From a checkpoint of a small audio frame classifier: 26041 training examples, 69.3 epochs.
Rows from block 4 of a small audio frame classifier, named by matrix and row number. Rows with one number within an expert belong to one neuron, the router's apart. Each number is 500 + 50 x the weight over its row's rms, rounded and kept within 0 to 999. All counts start at 0. Numbers have three digits each. After the name is the row's rms in percent of the matrix's.
After each expert's rows are labels from the 100 clips, of 14976, where the router gives the expert most weight on average: "strongest on" is what is common among them. Only what is clearly more common there than usual is listed. The data: Morse code for random letters and digits, with fading, noise and interfering tones. In brackets: how many of the 100, against the usual share in percent.
# router: router (model.blocks.4.mlp.router.weight, 32x320, trained with AdamW), inputs 160-319
# gate: expert gate (model.blocks.4.mlp.gate, 32x80x320), inputs 160-319
# up: expert up (model.blocks.4.mlp.up, 32x80x320), inputs 160-319
# down: expert down (model.blocks.4.mlp.down, 32x320x80, transposed), outputs 160-319

# expert 12
router.12 097:498414515452562579433517403542473482437468449592475422530510524487480574462533520517480525439525524619470531429477486464389572481504463473523471493566482468485561551450505501586447561457407457442511506456564553495471480431500454533479508446499512530579502552411558504482524568495533492552407394573489536507455547555540615505509467507550400454507559578537551492565562509519470544486505533510523461592549558571506565488411383578410535478449502444498567461475474475522433547498511457
gate.0 095:503457549384525482423448487430562521458524451496453497566543462485504470481370514410530480512521525479551468498488420481536452567502429478558558424482498600392494471470571488489479487471423487544420442523439588541542506458473454432429605564475532543606523504500376535458551626600471526461431491534450523479459454601459480516473550550515525409522540556516426554511532479617603543573468528478507502479496596518428466448492544566504399457449478441450491472519476492497514429485513485
up.0 095:480449504442510548423406494436618538450497417513424479463578449501534450460408374461507459542543521532491522532568411458586384510536407515508548508452445492477462470405503544452481443571522457531416573570545560518534594480527491431464539520413474488518460460527406521500599541567472502527437557403491521496465430579502559510553585507453503466450551511536467565504512436606608569440479485501520517509491534571450483522498474503516440539498425522492507454573436504493460504513541491
down.0 096:547569473513486506516538549456514493411536563444556489432532533519531564449495501491458428455406503471444464519649582505532585489543431563565532477427460564551490595412459416466467468437453477509487453464459597554555645447551575563558510544370503429554462494470520495520594513484470593522445426557456515532527446533494514491479517422456601515511551450483550543428506540489504505482432368429428515591453484492522571541512601488467453529472434462500438406480537492555426456614530501
strongest on: speed: slow (81 vs 33); the character "t" (53 vs 13.5); the character "a" (38 vs 12.4)

# expert 9
router.9 112:529550613416451453446447476525506570554500408472469528511512460442463601504536497517549441518524605438456547454521463545459456603541561514445602632470532471442512525528538488471479556504488543657543497509526490479547486426517430551519513573461610453439525492570513555513383480536443548507435598431516484535553487538388428462559382463457402463528474533510577468516539523571582470457437471527428456461588475541518446516497528470452572575503472447595552490414482463492435482480531515
gate.0 097:576608465556589457455543423397509507439483414497404593485493513475518522483517474469504457500561595476540482508479498574569516561502512512440494496510428495453520547553436411550506544536462453551593566521549485518546613525351540571516455450488509476545527440531497517483428496378430508500465510530445517569516542542494471500426420511543519445563503572550599500548484516471493386504446448431507624448482497507521442512528498531452529489503526545539548528514515453485546398476515515
up.0 098:587576557510565485465618447443457548445480410501427570416501517440485476480526480507548468496520545455501544571506515571558540573474493485432482456495447489454513498504494440519466515464496503566574553478547449543536615450369557573493432486505477468515525461510514469524431512455446515496419532534457510550484656530503432533465441473569531462510520503546517487550458490387537400530468455431474575461427505518525504546491402504421523489553539513520545551430493505470541501534457522
down.0 102:443511528414504515471561552467360574460479470438473493493430472530553526525444443510533506503448553435493550586472550488465581575406536529485533501533458407493447482370474525435552469503545498471510479578510436449513450576520397539447480534492617489528578503439457522487482470475561537480350594476463507588526462562398492502540415499475471550543417553521549474531498654595562496584600553503481459491486368531473375537550599494481461545577520571457518505540386429572560449460521515
strongest on: speed: fast (91 vs 33.4); reverberation (43 vs 14.9); pink noise (43 vs 20.4); the character "e" (37 vs 13.8)

# expert 20
router.20 104:559572522498499548535506551535514452458532480472516431603553540524463482446452460454449523407481520498619430461539451519536487396447557499446568535578555471523435472542477551426508528528513543494501486544536457442482529573501442506479555448433430501475479502506547473533505513413460573464448482428573594452555477521403502498436469505411432520477525479471551467402540484466563470485476444542513458500495568544494495520465578533522441484485480413480472553419574485606547446415455473
gate.0 098:572455491558536447406533512440613421465445434528446458549529553444451549495479500505511517534480524516584562547567585379456525552528502467523582527477531478504504491528578474419478501588478466449540404523497483506505486557567483476498475535478549549486385521457483429514515480442470560566507542532453482549528321523438381507523557596483450486547545508525573494468485497467497439523579446510415549482537457437536415523534545592512491492529443501514504500502540464564511439551475435
up.0 104:440524472434491581555478470491464574459557523548585547431445470553581474500567415437466501454514515489468498453443507553532537470464551534528357456495498486442502453532438546531519506513584531515505573508524463514428460469386517497514511486547482420561577486490502545434438508566553501481521455545508501447486549470582632504572552401498514529465456444451501544546566500453530564510460588449575512532520551473467537531454530369473518512455563532561467523559432513482531587454518554
down.0 102:441499567361440417580441495493517564521471422573486435472549478485446531548538474545488504548409564586515466447406515482353540513560405538493493455423509454554519494514586507595479501510405453478463453513466545513522476484446500471400439566581448535428438536432472551498464452556474488528495474532472436456469502474438572502522563503490514511523513474571491448455467492469533492569532540509522445547515602485465552573481500548565578453577500432418474480465500494444568509452471487
strongest on: speed: medium (82 vs 33.6); the character "5" (42 vs 12.2); the character "4" (39 vs 11.6); the character "x" (29 vs 11.9)

# expert 8
router.8 099:469544516471519410489567473497420586429497448396529423412574455530546462521518568453524492514452562539493537447521461512441413530498457464436471513481489541479616503505508402480502461521624521489501431471488525529540532433446469447498511508574543483536535445603487493467502517454570499525587444584522422521413534451502496430509557501587393527474561517541531618533505475545542442511546546593394538534421453442446437476535471561477502563453385518448483534588433531526527530539544499
gate.0 095:485527507507466466598521639587535430573452562462502384537583491571461401526490480450531434598554524501522466461545514577456495509520527453378512454542539444523513472466547492564505546472491472534552483437503433461535499365547520532512487506454529472469467499497539556511424487665533456461525543530535522531501476503424507530437492437456488556493490354502509516432598473484579419559526547568438505517463516474488435454423478451578504500450505507505500445508468500539507495537520445
up.0 096:488567565519475523651484609564482403528524518466520482516558519547538423583504439437511474624512549529523493440493530562472529540517526513393508417505569437509400525494509493591464505436495551565513476407428442499476460359560573512539517546433565491405479487520517537483383533662506497462493568567554506537482516516427465474519437439426511542450543417468516495494553533483548416535505529539418554527439541527523458548369468438570515518448497532516468441523485508506539500422569392
down.0 096:417535543526477514533500403533558505570493446491511520475482544556499548513496528605511411443591519549560576487494463528397440541595465554552489494514521382429519511447561472468473505500524514502529404530522494530446468470577449456451527438524423538540501563513488458460618409478497542445546452490512478496499607434497487425590474494568456531538534583490455565528547460493399542464457504456452486542480535390476519447535470512542453572515397515522409539383560505431470529496522451
strongest on: the character "d" (47 vs 12.4); the character "n" (36 vs 13.3); the character "c" (34 vs 12.2)

# expert 16
router.16 091:466520463472410508489465495491466493503435565485595439510550439434543453497507458473366455540553526521469571483364612537562535615549463559589539506502483556560484508478427564492407388555463505421559491538531427385458458545538490504542593507510506451532450515573497590447478516477581521625420522477401456482455450545539487512512434420501519489496512526492540529505488506548397416451498462473561575474556519510475493444497410575423502486483553500463498552533491474524538599487468490
gate.0 112:494564514518416486583482338466424456454468499431563576477495439484496456492470531529452519466518453531545562493445527481468444591557544507526542519435459516459562511513482488488363523622513464536562581489496542511552582503446511510583525453559593494554518539515428503489542506493563499488456539459470445472532301546430515476486582481446427553513403375605521402520457505479459525458464487468558562471509535442565509486560519481464527583511465437549601457435475513573489584458527461
up.0 109:493450476484573496420467603511524562531519534566458441496537588490483513541468479449549458525490493404424435509565443544512539433451515510489490543612512523526419489505516498514668470357462541467425396486497451467460441464527528504453458513400455511400462460451569524539447505526419502538560551523540535560473646446515489503477488531562523423480582584419495563502544530527537495574575522538445414529510463559430492468431493541574454394430555577426418546559521503430463422488430523
down.0 102:502508454568600477471479556394516479586457428434495536636558486384556526513514487526460531494531454510562486535429442470577490457453511427531508466488475518492499453489563509437463476465514525556494557498524437487616475508485519485475483501614485514440503461546458476544451456491433496607518495520494492583539490594431509494478477538476558506485509503390496472568526489430460397551513498512533523487613489561508521488430469504530393550480452454547528528526555460554501431456446407
strongest on: the character "0" (54 vs 10.7); first character: 0 (26 vs 2.8)

# expert 23
router.23 093:446534408515486554472568481551552534469521502489489582494477553495472533447571466554484476477514458515469425455429513493550524504454522624566524501564495492551454442500570511503452462474461467499593531437411618475544414466516447566444541468592520533476476550532523609485436451454508519593551501447486485413435415573463431516466458467532510491467528552467597581462539508540601511528541518506536402525520462487445454461438482536479550488468474526590451511521521562548408498541447582
gate.0 101:444423466479505462510468433501583408490565490468460435463503512436474483390522501564524502491532459555539513518591400531433520564429483447462420479488470546539602482492442564483448520414603489539470493499401480571541594485447507516431514481456551538521423544432490508480620506513521471396532516443464505453539525601494431537513439584467476480531500633591561536488490534540512591582464508476608533454447560561408562473440547491588476465502463470511441467568382470474478619414492474
up.0 100:612557559575520526493525625466379552529524485507537627456520539523582522573457493438506479496538546423549452482477603438522486439540512601534529551508483491487451522540524426521493467471413474465520469471595448476525455507572537498552493480550428419511533433580522515461420491469505595573460517547449562501477573406527536446418530433548500482447485392460416458539535483531430467448581505473428520540578490402565470523553442525484533567487527541568442499506587563509522462565519562
down.0 102:532527496446467478533562523542453546468571525549467384419469518526481423569485443489409566546635491481509530554440613458571557593530460446459469491539522635479511596463445401448557484438486606464466426541596499432467547512474433573406473512435496518496506559480546572493444539557506494539545494485358503499509511554474455436524435518443374509418497393582470524554427508436556571559410499528504498497477428510514482463504493525484524411451434530506505523463481563440544511518583556
strongest on: uneven keying (72 vs 40.3); speed: slow (64 vs 33)

# expert 15
router.15 089:495477474550532543548500466508451468545554583490484626592495522486575415536484535455454519519565496475538422429465542554558577482430494498562572465479442495510472571512446486430437463445425545507546531497501477459492403498499433490413530478517454431525509538524542516429462466474585561533441457464456551471479518480513418546575467525529488482545460515477535480463492511494438590484492556544521532436565454525497536418448547540548507480481590487452443574584464573576471603531484563
gate.0 101:567485596488575410453418503518477566542481442467484532510528513528438489467532580436529466524574507558521560456546488434438439544451578467558552373463455504390620515463477544486481520623476503477438496409467513491533471570507616520501499482621572501523471480440493435555610545499492543504582429470499499471588461467478476487448495546466491597476410540497542465562514564571445537525404450531430557488563444482545478506561595455624498530495518465514470543563371509503422554495546520
up.0 099:484579429542460492572581472547455465518486527460513404504444505446583454541428434554509562454445462454540473518548502499539543406540453475428454635444524511613449468534576509526520441485493502572503531523511521529518565426465444525495483521389460543486510480581525563509435465564538473516382520508521470477461602529490498502452460459490588494548496405437453515408483479468510458506567529455548468477491531521430471524497376487430461508547471528459535483442573540490555443527429505
down.0 096:512512521481567438477454545460504496471503450622507553536460477528529566498564407554501542449506500509473624489523415532508510480440548485518382536469401529474439562525455503492538482433536448490460563514462454513541417551587483575598487502530530562503496479468592507497481496581563615466468494416601505503434525483507538614488477438535362565467550498436451489566494526553459515409471446440524491427450517516566462482406528442461500653458618395516549435506508399469495512436497459
strongest on: speed: fast (93 vs 33.4); the character "5" (46 vs 12.2); the character "s" (36 vs 13.2); the character "i" (36 vs 13.5)

# expert 7
router.7 100:483484449511488516470472478475538435544412483470470511522502454517585403542493497516500455599504494533517564522433621531502558507444412573589464462553595447497441502549537409500471518491512422486577565540468426535454418534493426534508499648452542441492420376545537521475425487486529528532426465436504444440507479417522441552522629505350545437465533470503514499572468509523491459543503535482454518471495457467534537510481604468540516488504581517500420511548516508471493546497478511
gate.0 098:468553486443394537497488497565514514489543568512400465442548566551522478560488461392521537496475510515513448556536413482425474507485470613515421520486508477549557447436527469477489431500518515573532442527442550494506483480472474549537486573460485550524443456415508519542621539427516471541503583526455558560436481445466608438500540524505480503456571528492590543384558544481534499560527489403535467565495445508501401394423595438553524471512544427500535554566554550556449502463491441
up.0 097:545538498511544473559574477615515544441545449538519464500475473539610416530467504572439544288483540509477491400556524440390546551487422434487447528497439460518516551540599545454511495493446561566592518511549588508522567556521456512491500463553485470498495449480532473481464491499524584443529477498490520541538598500459537534469604496480506527464519521452471452497509437519512450416486514483492521494467517435438521513466473526542513490597428448442524450552465511460486416500524533
down.0 098:497489455504522523493423564412457545440529395485540426547492457493559473511486468455482483441418496474535486530549563504555527392543521465620487479559502430421541592553404502588491444549513447597513495522575516492573471563501588550458552493610525391479571461562539508494541497479521478519574460518450485512456499544438465482393500450493511529441536567456551500543525479524575528459478516492511496427477519506561477528496456578526549460544555532458531573507610498545509463486497518
strongest on: speed: slow (82 vs 33); reverberation (75 vs 14.9)

# expert 22
router.22 090:437428477387488502495512428461526459455558551537531552555409470452515542501552509531434496497470505564475552523448510484457519518465493442459482503443442472495551581498490499578527465489510535427518526539358594519461530500498502519553512454541513532599427477511474523586558529508513576576456449505519605481448461595476483384506482445447433553428460580417572516536551475548505497499466544582487510342550458523531521558493455463467535580480425489538586517524492462545548495422546469
gate.0 090:402437584468506515436519536525447497490473429501530579486482528495511478524512481439505535532557478399449524510466478496532422510474455475485554427487461498558479562401409536441540501487410504543556573506484486462460429536516543523455402466516523443359525476495478587415627574499509475443436548479554523478437577399496510526497506466461522479556519572495467527426513505509481548413453482502534499486621485503516448483535539461567469566466535564458478544496527455410600582501467487
up.0 097:478460538494502482477497611501492462472475517532592521611488553551546481498491462465453521493571458466514467569483566548551470525472445500529551406545470501548462502392440546479576609468399523538529512466457482479439469519514573563444492468514440449380470487504476532451587485589449490515424564464475550480387495495464563462442450458494528454571446537527500522519581513427470471541471498491611459492609475389472487447605457475522527487504502594550540504433486401458571544495589371
down.0 100:566579468435448528486478519492463479561471496508450507537443483464455492455483496550497558443521455541470481475614480609449597499566546445537514533506512429491494461553556515522429471521523561521507536523549545496456520524526563557456418530527406452500509526454497539545512481475427501495481502473475552469515518475552428565423489510425570480420404573549511459512445522477573635519496547466540553446520482566515531488548555546445505491493581542488520437524510573469439525642538489
strongest on: speed: fast (77 vs 33.4); the character "a" (39 vs 12.4); the character "q" (33 vs 11.5); the character "u" (32 vs 12.6)

# expert 3
router.3 094:469500503495533490455407507521515512467599506438494537530568495379579559547546506543404497575575494475512525520450575548546512491448506500529491473484516426468440618612499539481502490481407463365520457495439362441464474581467580426530514529528578422462433446581527465433499435452519487594493467431452528505469442503555468452551501523457453423564530545499465410531496420480456567483486601503462476469549497477500463552505533518595533505563542495475468522552476566511540563485578479
gate.0 096:504443561501518464523473481493468565539583523515518422535434440513527546471459488461529551431469550476455529513609467402477542473502473389524486520622454571525494427473442501545591470453522544572466469459520531437484456466419451450490552562460564483434463370404554561562548433590481511497534503523510516506477427587452485534489544543497446393562521481504496527550411433434589405540504496546477512565474537514495542530521547423427501472533583519557531613446501521588474446484572502
up.0 093:407543437528513554484479489418568465498438475519454577464493520468503473539461504514479473421557481463547504462420556592488532547490500599552532463341556440511499557470530481528371431510542527484580502523468466588424511580539540550491451523455464460491528572544463524475431550396500512497526541447439510524470605444481538475499475483507540553425443528476505528445506470555401602447540488477558476441583407480467481434565470545532506505484426487558525375527491482496593556439456489
down.0 097:462479572475588483490523513552491498460446462498468494507486577461512522489488532534614587465449572508568539468482532518484484520538480466451449557541515375490411591516488395409529483468425444485559516479534602486410477491538463506425492492511440443519501519482486548490459434520540528588513520466525506509489491466497477394601599474564556490498568511478508435524608409452509462449461484511440481542513472510500577525498532489526542533475457424517517486470575508570486508498587484
strongest on: speed: medium (63 vs 33.6); the character "o" (45 vs 12.5); the character "0" (40 vs 10.7); the character "1" (30 vs 11)

# expert 1
router.1 091:446405565550527554536497461456510466572567561522540520490505457541561426553569459501396556539432575501446486470427497524559496501468403608598394448479498402528503489501445556471478453430470544454561553551439473533437420546490521474543559433489483568502486515504462463461544520581572527575544510417443544441602448479503494481572523474423484513496541560498545467540496434427528482499542616519529456519538519451517440466404555421544576430499516505445464577487531497528417640465441475
gate.0 095:458472527569477581514504474502562476465512489464454530356562417447548570566479541569461522414506403502529471494549444506482413486508510453460485556463543453502442498568425548523587364517558502547565525498543469490514617447447521530559578539533485483456458464424486479480551520484526419499456587508549485548565478609424506390569496574516465491499476544449545544516510439461476549542450395603520499496427464446481513499466521484530453497521506536561612487507468476495531507472481533
up.0 096:466409501450508517551425450458369559419464451472547502424519551463478471547551393558511514419532514509497477565572422470531467498486522523507517533490503521555430490510453464396434418482499510619533496498517486504586530444549519498540553439511494502469506478461493526429531485539530455593401579485589564569498540531456501484534567556493494524560469448536516409450615363439585508546490515541513546528477458478523468457422456522505516484499498407486529451569539577489487514543463551
down.0 100:513549557547515490523504471499485527474491363583491478511564431460518464538522415468576612459572504567498468537519493479502427445507558524505629483529471496503455583423415452529499508513461538458481525432550477523551440493476648496550526520497501459514413505381559439550531551501557456518473486499469566519501483588505633558420469450393400474486568528571378562524475460512511517510585431518545455555469572501518465557391465435477473513456526441481576465500452437444444506427462509
strongest on: the character "6" (35 vs 12.1); reverberation (34 vs 14.9); the character "s" (32 vs 13.2); the character "4" (31 vs 11.6)

# expert 6
router.6 099:483602522512481474520481568524515532496532477454452522503506469505524536619488391575435489493501525475517549478431536479573473440507396501482458456422431395452497550526491490493500531487462591443446506477493452518464512439502504532514514497479445556563445402574524435476501444534489496530471525488483522487440460466478531449540565527532543557512544492514471428452495480481491464537485560456572534564445593412594477601522444505557614537531455406431398495473657474491473519456439516
gate.0 099:538483410487484469587481452521507622479492473509418503552503522592393587515510508549566457451495467481436446441522508468495564456524525464505547572506548506483499529488517477533471512454512553521472424452475436484540584500512475522535524585473508486447493472585516432525502453537524423495444532509489553587441592592429417483581459521560530485498523631422517528452520425510574512481522436441506416536518496447545516516527547586496544543583505489494548453600519549467483466535527472
up.0 098:488495548561501530395444528503499368528531543502533567495470519454595487507445471453402525556526531545561520537502419521514447609457468533520482442491425491534520500482448488521558521567461415562466554563522560496480464516482535475458470456505545488525488515413477549495569506516464595490474462471495423454506402458588474503411505462481467508513487469488489479523464584464397545530497526522516591490489503510442523424541483391503446482383541475548488516453482408504491601480497506
down.0 098:563564451451532601517492544510504561514354385520538466460451466474446458487508453503527512539526493538480515457517458408491490494622537515588472659576450456473582524526546477456542531577474525562498471476527531416502515492513517600499429499584491462520530493565526419486542501506404592569585520466541536479543463398501523421609563517522454524594474476536431508487478520486599413465428419453430526453412535565442459520459490423496470524575561494544529489583517442588486480438408457
strongest on: speed: fast (100 vs 33.4); the character "1" (67 vs 11); the character "0" (47 vs 10.7); the character "j" (37 vs 11.8)

# expert 21
router.21 094:525499459440467524459515559542464499514511535441535416494435493434483443587453537414458488568571527514585422592436540566463553466428543560419560570577478479575468468477444562424462527482378535499538596527470525477450466503455460442466491467475602399434453430550540488481422538428610559451498564452515506524503461561561457527487456468489461425517472548462542526532500524517458466560518563486589530429614515460463499509426484431461527500432522563564470540486499521537508487560522428
gate.0 099:532434465415445532480445540533422530438574496499418607496474542491515527487509519440458489547424491536450577521545511497489457531528432438582584450389504493469551450476436551470477504583484670445448438500512508508548484443525512488519493505481453431605552500487495460532564505564530504395612552475507467508511391392557526444481502546461519457534486577555442450526521565531510490455612489515569485509534458442444505618509456433535486580564479493517591534491487557570483449465505381
up.0 095:531443446488504497520476504518514466485470495542446599510435593482561505506490519495419571541474469556426536468518589482533484439477435458573628499401481568524485448449411604480432462631463637484551553482445478530482529432527521471507556491558457511517555541498485479535559476539570538449568512466460535509481411411564451489515545466456481435508414483536454518546494532481536476388571499543491494513572451500530471556522494504528454598564554486621584515493477537562414440468465441
down.0 096:419529513464525445557473559497454452552521428530476511455585574654596466431421530483480635475514517449571517572533451549524435486561454486463379528504547529435513527547488583498522442512555477510557496589449476493570508515533512583404583474526482546532523495471459495507491614375468551498532514411560369501531429420544452494477506533511407549484405505528549471558517512518550527471531597473549475375558473490542461506522490401474553493546485459532425525446529527504596542451479574
strongest on: speed: fast (71 vs 33.4); the character "1" (53 vs 11); the character "0" (43 vs 10.7); the character "2" (33 vs 11.6)

# expert 2
router.2 114:589440553519542556413407478442527473528534500545473430571533443536487492469463528537539492518507482483474532495503410492514491588594538392496514490496527535418552491402477465430563500497574463574469468553604474476635591557501478611515490528557565520546459481461479436507520563469437512570550556609409554493456421459464515459463509504437534486456536450549465430517429477455509454504436564451545502492526468492490448508526503482566497428531560563465491509535530467523490437465459468
gate.0 097:466571518482531559402444514530485404509533495486564455528503479516531537492487488463495463584511579542540449449576425492485480424536389485570517449488538436521438538421575518522529518457444548523567461535430510585506559423499558481564478521497509567575447595428486441560475522562600542596414607471564470559571420462479433430502531544527412430463533424411439459524458564421498478528548498498523495467450452493506444582531469538512574476520493482545482447503485507548509515575572536
up.0 093:560506586514530454551510464553514555516482411520437613398448561515509514569469510512510560460497446418505498552430550494508498590545534523488512513504432501472513464583402518479517444562497540483457535466553579418431411520478452487461492482493491468531595427618524540523517492469466514378532379508571483446492497416527434499526553482560530543575449517588520461577470497533513540613469470533496507533450539532530604491453462481546414515441443552505534602515501511440577487484416536
down.0 100:542563530553549506556483409481533428569498463531517470485484545528503529531495589519539471445486471530412567501549501421490574564476497440467542497441526420510544465461448486529477515464506491572462442504490549437466546383465511508537452524519431470523523489536548399490561485530441558515528524542492434545451529517481519476622423435515474499473449525531589496453405566504510497551484431520613528491563532475474444447514525433558379466453540564566549478548457543457492419497478622
strongest on: the character "e" (58 vs 13.8); the character "t" (37 vs 13.5); the character "i" (32 vs 13.5)

# expert 29
router.29 112:476589460456513439483615536503457497445468531437576416429546518510493516428380468505545506405502456483457483480562492511569529448581503455479502483477502565507527504470493417506519541562419435481473515457559509467476555380517544464473445454517441574535580590449478487439530507451455428394562502592420486544505573462559497542467470494527544431571568489522493584457471523498463553557551400484477545473530510464429451488560451570421390467480507495561535463549518504492521493549527482
gate.0 086:495414548533580463436477474493547487473495448478458494541431525451474491555511496519499514552515447457441508474581497546423561477464502439446521500430549465423474530529572579459523447536530530417481518469529522548595490505597455545572482535492490496568496522472496412470494560500502467605405467590510473403469546515465557462487555394526415547452532554470546435569587505544534513580454410486495476600507496364519452593502416456481570544571466539536578523481522413497459531391510427
up.0 089:481489438549543454447521547531534439433506511527458518539469524564487437464534589498525527565470461470423517470534510486431566480572503471456546403415512499483536531484478478440450522499488569499436535484508476506505558492516553560453487496496408426528480529524564433526499453521502483521514454600487428546422475447530516504556619470519473520476412461409431512466560471514471451490532491482540484609487591416508503508435461441487501548618545481536570491494533440380494423545513466
down.0 107:519617450517490530483560464506472480412604494500561576560465497494612463555540578527552578466535530535535569554493487468583474513469468513495475482608425534449563488394515514521526434578561458432440454503588481566502493481509528515544536497511480535505594459500501492516373496559516579610500451512537482508450449450468448489490408439419556503483540618540476489503403451441474525509479543492490502497429611559516428538482472559531528508592576578506499463491450453477556465586428438
strongest on: speed: medium (69 vs 33.6); reverberation (47 vs 14.9); the character "r" (42 vs 12.6); the character "w" (37 vs 12.6)

# expert 28
router.28 104:468516502553602453539528478535528564564520503496539545527558527437460426438465427496489362600384493403428531475509545546536446598484469576481485435406532413502442592580460544505500573547511557438545515453453549535526479476538551430513460499422467524474552563499461442573560454580487501421388517569549538611520516513423447566531584483480514551444523523444487480389446474539528527445484481544436533545430486509534532534538521528518433513405578561468403564441544514551510533471460544
gate.0 107:498497478448541568550495531559413529377512537506317570461529518537517423452523547504466504474495433520500536521451558551515558460398392530528556485494492497470435454460542575475501493499420529542574551472456560475419517442563526507538543511547395524462508441613536481452543492482541461524523453517507524502408560525457409389478461414488515576480579492547528563395525493469432466476437454460494472595494626503529487471412401484447529524492546469619430532586550509554490548587448490
up.0 114:548528505505542484507485516543459481483485465485489493539531558503511515553460525432437425484540487500560591455513471549477590517500516503532447511542558450533515490588495467380501522526509538408535498457539479446582448499568507549520512498518586501538434470432562591442517525473465587495462451528467582448533433581510405537474483485534499425555460429520544410543455498554496531525485453533501596416460481489441500389569605519622415452479460497477421520453526392460522588481492553
down.0 109:471515527476543519493512461514499412491514516611512460525451441440548456527457617500539512615567502487574466500591542482546466523567452544493473452457514446461359430525465459420475419443548457437556495472472478504482440488537546416459501398506500509458543547435536518459478572479485569552471541485452539561524463513512503451382558477508427485434538521467460551570433543520541408534478484495460613518434549482516454484510564482530467544466508528511391518539562567475545558469528539
strongest on: reverberation (99 vs 14.9); speed: medium (72 vs 33.6)